A small segmentation model, trained from scratch: trained on rosettes with rotational symmetry.
Rows from block 4 of the encoder of a small segmentation model, named by matrix and row number. Rows with one number belong to one channel. Each number is 500 + 25 x the weight over its row's rms, rounded and kept within 0 to 999. All counts start at 0. Numbers have three digits each. After the name is the row's rms in percent of the matrix's.
After each channel's rows are labels from the 100 images, of 14848, where the channel reaches its highest value: "strongest on" is what is common among them. Only what is clearly more common there than usual is listed. The data: rosettes with rotational symmetry. In brackets: how many of the 100.
# convs0: expand pointwise conv (encoder.blocks.4.convs.0.weight, 144x48x1x1), inputs 0-47
# convs1: depthwise 5x5 conv, stride 2 (encoder.blocks.4.convs.1.weight, 144x1x5x5, trained with AdamW), a 5x5 kernel
# convs2: project pointwise conv (encoder.blocks.4.convs.2.weight, 72x144x1x1, transposed), outputs 0-71

convs0.88 112:481490496518498457502497496540525494504507505464484491521487487488493507483454499541569526482513487468494467513553485536464458471485469488500489
convs1.88 089:504502510500501497506501501508504499521530505515486444442485492498553563507
convs2.88 095:499483525501515522508529477484504504490488470491494471514535470484503461515468533477476493500466499527532496501539550526523459534517518491521452547540494464468468526505516498511513537531493521487526499449491493452518
strongest on: warm (33)

convs0.17 090:524480486521542496520530462526476474523509482482538499484498515485480488550498484512542473490527522509501520504507487497501539464446470450534519
convs1.17 082:490496494491506496492515497485482525534475531492519456590485486504505509504
convs2.17 079:475532511453535490534539461517485525487477531481493482474500556486503497506510529508521506499443487467500526509504487512523470534506507523492519515503452507464472470522511527510465488508431469478528507524496513473496
strongest on: pastel (32)

convs0.103 099:480475507488501491494468474475462476510542468510497492534504469438498491515511464526502482498522462479492501477510512484516475515508466456558464
convs1.103 091:498498503499501501498498499503502503471470496493497557598521498502489483491
convs2.103 135:515498474478494465490495502508519531490478471514492496504409538475486455486526497478533470497536457496536515510508478491494485488527492478501513489510485455494512464507493533530531524516504530457497474481555467501492
strongest on: mirrored (77); pastel (34)

convs0.49 093:507523489521529502550492511450491509465527534521478514491493511553472469514501506559523482499525502518483449485496537474488523506494533531498487
convs1.49 097:503503497482519474473478510473501442515489496476490516557517505523545527476
convs2.49 084:487496474461471505499517542449529447475447521507508461504512479512465461501450509491541461450501475501515481516479501495520482523520457515496514503470511501519508481547498522479507473512489505531514509512540515533504
strongest on: pastel (61)

convs0.3 096:528485481531483498465487493457470456507511482515496483508534478567455475516471479521519492499465511473525483503481495490455507525495453509488485
convs1.3 110:518510519494480517538480513504520518431457476520528501466493520497506532482
convs2.3 090:510504530477486475493483486560510484463500489528514509514511461465503518468524522485501513514495500467449484540531531459453513483492505532541486461466483498492453498518540515520526501466484507483502490517529451475506
strongest on: four-fold (29)

convs0.55 114:474562505515487482501495539520472485472553449510494496507506481522527496497449478535494523543496495484483542491503514514481472468476488510485525
convs1.55 104:511520517498508496477524535514513456537561511459509504521529498501494533527
convs2.55 086:528520501474509481535482468526492481464501504475456491459523494482520463463485487509541499516508471499505498468579488516464500475543466509488494482487516494473507509528511493531533476503447460523517476485463488521497
strongest on: vivid (37)

convs0.70 104:458462463552513454502512536490522480521534499517493532483531461495493488490494533503466516516519511499486469495545464546499493468508481517502511
convs1.70 104:494509500494503514497492493506518471482497520516480475599477486483531489500
convs2.70 080:510501502495495469496487454503484471528522490551498497525530441489496501465500468502491487481503501530480488481472522492429493499523486545493514492515514508521553537490494473469506524553514524489469532483452475517522
strongest on: warm (33)

convs0.6 097:519473489502485505498510545490522515488491477488468478519507476468501557481492538503537503487494470495437484460494508491558513461514483505456501
convs1.6 108:509515518527517519512478458501505496497504486522488436474498525518458450480
convs2.6 078:510515460460500473478491525526504484497491490524501560503455473504508500487491453488505493471459520533524457508479482509488532539469520500537484527460463501494496509528498514450510531463485510521508480536526518527459
strongest on: three-fold (43)

convs0.139 096:490474454509515517519481496448461499510521493508503508550549515552467511525503485546541486518488490510471505489495518483472527545494496521519509
convs1.139 125:499511484508508501496493516511513475535549485489520582488472522501531480498
convs2.139 093:506526522520507513515526511462467505478546483518467475511495515507497538517481469543546493490532466533478502508485475497501548509467557514539477465515523518507502494535459526518504458527503506481527514454498505501468
strongest on: pastel (40)

convs0.57 088:477481505511515508515494501453495451521553497512495490567498511518515493496515476533512469460534486495490509495503547463485513552529494532505489
convs1.57 122:490506474488503493484510485516487482597529492496525507465522489496510486512
convs2.57 082:506511503473480476475521498453468481479537525534492482523498479528470507522426515520489521507525455507519501501492488521527449511524500506503524533466446464534504525479525508503503508485491487499480481491495553549515
strongest on: pastel (36)

convs0.124 094:505507486450488488514452543532523488519509502501497519479460473492507528513472469528541510487476470514504527453533467476482491455498484486535481
convs1.124 087:502500500498500501500503502501501495499486510503500536617486500502503496507
convs2.124 171:473436496525521479475512489519435510476495506492489513526484512477549500538530486555512524491497500482484481499497485463485525527515431535521524545488441496511511498520497529485488501483522494499488517505475494483529
strongest on: grey (43)

convs0.61 098:488480509491519495520460496468509467531484458517487500536487554537480499487470521521508510502526470545525543509486536510475478537524489517541507
convs1.61 111:495496514512497519498511543519503509536466458490506457451482502515496555517
convs2.61 067:509504496508515481489487507471507545447522532552502487479467516486524509486473482497485502493509500477495469538493483528470512494486566492460515515467504503533541518519586481514509517509474439504508507506499506480498
strongest on: five-fold (35)

convs0.125 106:515486510530502453506505519519531498487538514484494507486499523508546508525442518480449451495486502514493519476473466482471471505473453518465506
convs1.125 091:501497477504502500508476492504503488560465506495491581455509504504521490505
convs2.125 083:449522499509521507510498474527519484517516502489537525470462517456519467502525475477518509506474501497488462501485531523546446440499475514506467478497498502540494515535501507480545515485548481541513460496511504473483
strongest on: warm (33)

convs0.91 092:476493539481529455502451489513464470515528479510490482463461517514481509503499473545515456512490499492485448497510499463536514474528475478495484
convs1.91 141:493485489481514525477471510520470518492524470480502447450463518479486468519
convs2.91 093:492495501474533547530499519454506469501499480558530534526523499456500546509475457479521477546490466514481478509474525511493508466496501480481483524523462526504525499479546499544520485513503495494528498475477527531527
strongest on: pinwheel (83)

convs0.56 100:479513517451488478501469529524522478523506507490514516494463460505517541520470501520550523462487493489489498459546482496489482448481461510518481
convs1.56 102:499501503498504498498497508497492536617514500503499487510500503502504500501
convs2.56 156:512482471482458501534488511502505533502500499479520488545481511524532512469476458520484485517476503467527485483519530472483466504493527531494453514493516518454498460511508538444479453513498514490473475462486446519504
strongest on: pastel (37)

convs0.92 085:476490482509490507518478515462470500477511521529470513511510518527500506480509471575500492510530488501509450498493490441481498482507475444487456
convs1.92 108:482499480518516481525453476524499502459490531474485445454521519511512499488
convs2.92 082:496466503485518504529465473503503487525494426491527502475552480493481514527474527496504482517518458460474491533536536506499529508499478501541507492480479512518501474513492467474546500515453489464555492524485496493529
strongest on: three-fold (64)

convs0.134 103:509488510522480484504487483522505514491492430477481537480475473477507477507469485477518515514535493516511471520462525466490543516514452543544504
convs1.134 115:487505517497483508529534518500515542572505489520532536503482515501473468506
convs2.134 125:517547489501494518460511521499508524516519507483507441476489502477464526495492494511504470486486506470497482459503498453546525449538505509515492527505477493532505476466517464490513514510483516441528526499439457496503
strongest on: mirrored (77)

convs0.131 098:503501508506531484507536561513510487476447540539520496554488505499493500473499492556506496496521482463481521559501500519501488503484535497520480
convs1.131 104:491490501513497485487532519507476453469495528502464433482478530498483469506
convs2.131 102:481479520503490482498457443548473499476464488486506461499476511506435546551495495517501481513506472484556511539517493451489510511480487505535502497502510523488500499508474452496509521510486481506551513500490458480501
strongest on: three-fold (44)

convs0.79 105:509499545497454499504501501511483523505521488502435476529532500492512553477498478488513476517491514533504552517556514509532476500531463481480495
convs1.79 092:501539554511526494513550536539478495519497499487499478459471492479493511506
convs2.79 090:495480457484462504453471498531507457472464490463434515501535485513509523509474484514521514490509467519481523525490491534526446494475513480516478498521504464513480477517479525469496512510487471515432491515503534504504
strongest on: mirrored (79); warm (33)

convs0.78 114:506456517510528491492543488539513508476519504503467505490497516496497505467498520472509479539485478529470523516500493490428454511522441466505492
convs1.78 081:501500496493501498501512492497501502486487503495496548605523499500498471491
convs2.78 111:461513544505486522516494484496539496528475482529529522475548461489509508524473503498493543510465521520496504465529531483487488506487507503500512483485477543442528551497502451499558474512487508505452525501495517525498
strongest on: warm (34)

convs0.30 102:509497504483494515538545498475507523501500546533483475526460536533491490506507516553530508510539506515532507469500545520488489510495469537544527
convs1.30 104:498475490473498499509503475502477509463475505499518530440509513499555545527
convs2.30 081:508493495521501523473512526444495513467458497515451489517522512478494513512455519467494517533476556496515484533516523521505502526518520532510513477531519529520498565500546496507505478488493470534504504538530525456479
strongest on: warm (33)

convs0.101 094:532508504526543523474496490511489475498481470475471462513478477481499483514544465538456509493505507548488479487490489486475479492452475491440509
convs1.101 102:498506494491497500509479496495502504468471512494498518608475497508493494507
convs2.101 100:504493502456518488522502494517474559474527512441540512478488483508495457512482530478512483496520506520508519477510513504522531505514557473506497475500481515503470462521583533518517519500524507517558483507499496489489
strongest on: pastel (40)

convs0.38 094:518451478504471489529477472509478480482438538498513494474481498500540541488520508530483496486463508497479532469522483475453482467484501515494534
convs1.38 100:496498496501495498495503495494496491503548496497505606540489494505504494499
convs2.38 145:496505485475560500507488514494460488501497521494559461485503515460504528487520516517446531510497519495464535544535516499512491534494507443466474518479516477494532518533530476485499525485487567506486514499507484485492
strongest on: mirrored (80)

convs0.128 093:503482458463537497468470472476491495516480502564487499497502482495543503492489487455533505476490494499476505508472538540520492469434507515495498
convs1.128 103:502503505486502501493493525500500495476616501509497483493499507502507504495
convs2.128 117:506501526506469531518511476526523477486517496509473489560492505452454502497504456499455535495526485452503472471484515488507481461507520499453542510475487517489462516485473490511519525446475479478499483505518509449496
strongest on: mirrored (79)

convs0.135 103:485510517526486460474522522482536469497509494485539543471505551497525483507521481494524517506492475473472503479560461544487515496464478500489471
convs1.135 093:497505497491495503506497495504497486518571531521489452442476504497478465483
convs2.135 091:511454535482483466447509458503476522504513500476478465456521500493499497516493480449491500494552483507542504548502500478530504522500521505542497489514494507461460505518539494530483528516505515555521481486483483467472
strongest on: warm (32)

convs0.73 100:536476540504481463516536484481502498474511522529485528485560494479507467482530488512495543549522486521489473517501461524460487488508507473533498
convs1.73 093:511509462480489516509483451523525491438464506532504523495522522504465497516
convs2.73 082:448489492496522486487497525519485526513491513486515530490500478479431539516533533472497515517477533469502495497453477479509472489536519521528485495504481491466491520465509488460532514466566527485482491482508516453522
strongest on: grey (33)

convs0.99 111:519477528533497479512543479540515489512550515518505488478531508500539490482486502486498497489493424540483494511473510472443499502511485456506497
convs1.99 083:506493507507503497492476478488486496501607544502497500500496491505503507482
convs2.99 083:502479521510470513451475533513524489523480506550565470509509467496520453517519516521496485501542488545493485521502492482519549518549454505520526500483496502493485489537522509480493529511455481493520488521492483501450
strongest on: warm (33)

convs0.65 084:521465493490536488487483452485472468526501505542487517496484473481500518505507452479526494517504501524511524518494526532508494444419487503489514
convs1.65 095:505497495503503505502510499507495508477522505506485494614486500503522484501
convs2.65 116:515499523467501483515525521516507537493459522469517495498516516468526502546525524486476560521454509477501531510494492501525474509466516494469520486525531463534479434501488497489520509484494486532516440534462516503496
strongest on: pastel (36)

convs0.77 094:469491525506494462471516526510501463492453530465499458521487485512503522503461523500546523528499469521512493497506486506543443483465466525515500
convs1.77 097:504504496495502504492500500502502528531469537506509492595537494512518484505
convs2.77 107:468497459517492506539541526529485437501514511547527521503502477486517533500509530568525506497518506513463464511565517472511495477489516484489491517517527495497507480514499496472515538536559498503492501525526510488490
strongest on: mirrored (84)

convs0.11 095:481510533529514500508479506477495474490540487520467443525493513508537466520529478532521485464565528487481483496511527461510504543507514513510484
convs1.11 110:485476498518492475491460521502515504538554526470470554522478490503518488516
convs2.11 093:469503473481518482485514526459496485493508553518465511470537455495498529485452508517519461482504480508500448478501460565500479518492482502535516497474450463472466478498469476499500485502514522496507487513505482452512
strongest on: pastel (33)

convs0.2 093:525483483501476518466500485460527529512543490514497472533466484509510489566528496480540476528516476464499492467461509500510534472543492502505493
convs1.2 089:494499500508493505512527512501499502482579529489488438482540498482475497499
convs2.2 092:497474536459502527499482502517497503460534479453506500460491491447454520532487501460522470549537505506486512471510475523497490498483484503498531530468535500484504549547498479498542490542539517492498481507499484477516
strongest on: pastel (34)

convs0.46 099:457493544508518508529502477441475493515498549541514491530505490526495489535515496523518460484487515509451487490508500539476519519546517530512498
convs1.46 092:491508479511479482527513538507470478507585515482463478503515494485500501513
convs2.46 092:476480492485470499465495479470494483504473485465497537511490526504480467533463489518514518487531458474503481496465484510508474486502494505541503498503503519498481479525570419512478515531508537520466485490503464451517
strongest on: pastel (42)

convs0.14 096:475506453452493478487477511461516471484465484525482495458510473498546502483492524471495500465517506497450479503519535490506447463493508483499473
convs1.14 087:498507494505499502495504498494498500487507510502502485618499498496507530496
convs2.14 125:481459488523493514507489480515497522495567482520489479486497460441500505524500482472497511502466517512507457465525512520488499487481516484545460501498576491531504463490467524523477547511498526531492490517530502529506
strongest on: grey (35); warm (32)

convs0.28 122:522481492456511454482501525457534493488479504464509504492519505490451528527541530518495518451487520493538502484499499542493534543487517488526479
convs1.28 101:513519500507521511472514510479473511520527483524508546565528462503537508496
convs2.28 121:536527502501484545546487521474510497491483456505474533486504494468545502542512497502539483482527470512548492485471505533491519473483468474450473498497485553514470494503512520476539482471482512530510495486451516520517
strongest on: off centre (82)

convs0.89 119:504474517478518493463499494484530469477529449523551496495509544499521525472539568495502536498508515478546490496477481495520517509518486498522525
convs1.89 094:524482477504476465529525520531502489527570512507515523539506496503501481530
convs2.89 108:487501506511502473513462537473497494513499491556496470495524528488488511542517462500508494512547467507548540504493515475476539493490502454496490477445504544483446482512505460489505483498477498557523492515470511488523
strongest on: off centre (92)

convs0.82 106:498491487517515461534522491550545491514516513481497452479515457526504516498480509523513543482531468498494480495522471514507472457510458548498479
convs1.82 088:496502496501496492499496493493491501457444482494522571564494510497485505504
convs2.82 093:440484487537545532478522485481492508514472479506503531556513533489495472524470529505499475520500508497472482449472511516480502486497521510472533501451516483502488559485511468497480498486521455464488545493479513521502
strongest on: ten-fold (30)

convs0.136 106:501547465519537522484492528516521492520481454493480486520452470504512510508529452519427485500489499532461493511496497499485497494488491494448508
convs1.136 085:490505509489508496496499482494503486483510517505493463501498488531578573508
convs2.136 107:514521524502477520492458493496507551501533533504504539449512561543489523493535488543503488480531500450494479478473484447506486546492497505510482468488481512463524492494448499497506492494490463502470469496490492523496
strongest on: off centre (61)

convs0.13 095:507465498474470516514477499486524486536487476490429490503531485462510485475526540536506526534471478523513490498492503453480487470495467540479500
convs1.13 102:496482513530497475484471478510465527497444476479490554526470478488509516482
convs2.13 083:487481516495507434490521495490519494514513445463480492503494486501531574519460503483500494484499509467478493477542510544461522500520505470534505462545491497503473499535493507527488489496469498523482543527537497526527
strongest on: off centre (65)

convs0.44 105:519450525489523483513526561511491487501504523522512484473495472479490494492507513458482496480491461559506488541502518479469451521509516480526539
convs1.44 093:493497500554480501499477531521494504464459486487494525571533503500493488503
convs2.44 076:543490481512480527480515521517484484478473490464518502520552511489457485519470501479535475543475499498550497535500535469514444513493499490534463537493470515538489496469532487504502532462516537512517494469474510495518
strongest on: pinwheel (79)

convs0.22 098:501458493457496518514478506504537516475513454472518501489453494468544489545464508491481472542534524529506520519509517550526512512489502479502517
convs1.22 089:497496487500518495506477489503497557463476498508556447471496507519468471497
convs2.22 085:531496492526509509542513493470507520488513477502524441496548519502515433502476482542504440506510463468475480497460445540488516492475530488463539518518478516511493501483499519495474490494488513502495503489533516497465
strongest on: four-fold (30)

convs0.68 081:474476487471444524451531493506499485488528501514532474478475512577491500511510496498462480509525513475447489508473521481486504493502494484512461
convs1.68 108:497513505525515514516512486488516524474552517508473511436477499470534487462
convs2.68 085:489505496513568518513525508456482528445464523479483530490523481506492509472451489492509501467470493479516495523529469543537474494514510521487494453454487508517476532534487503513515503521527483507493516531505517448470
strongest on: ten-fold (39); pastel (35)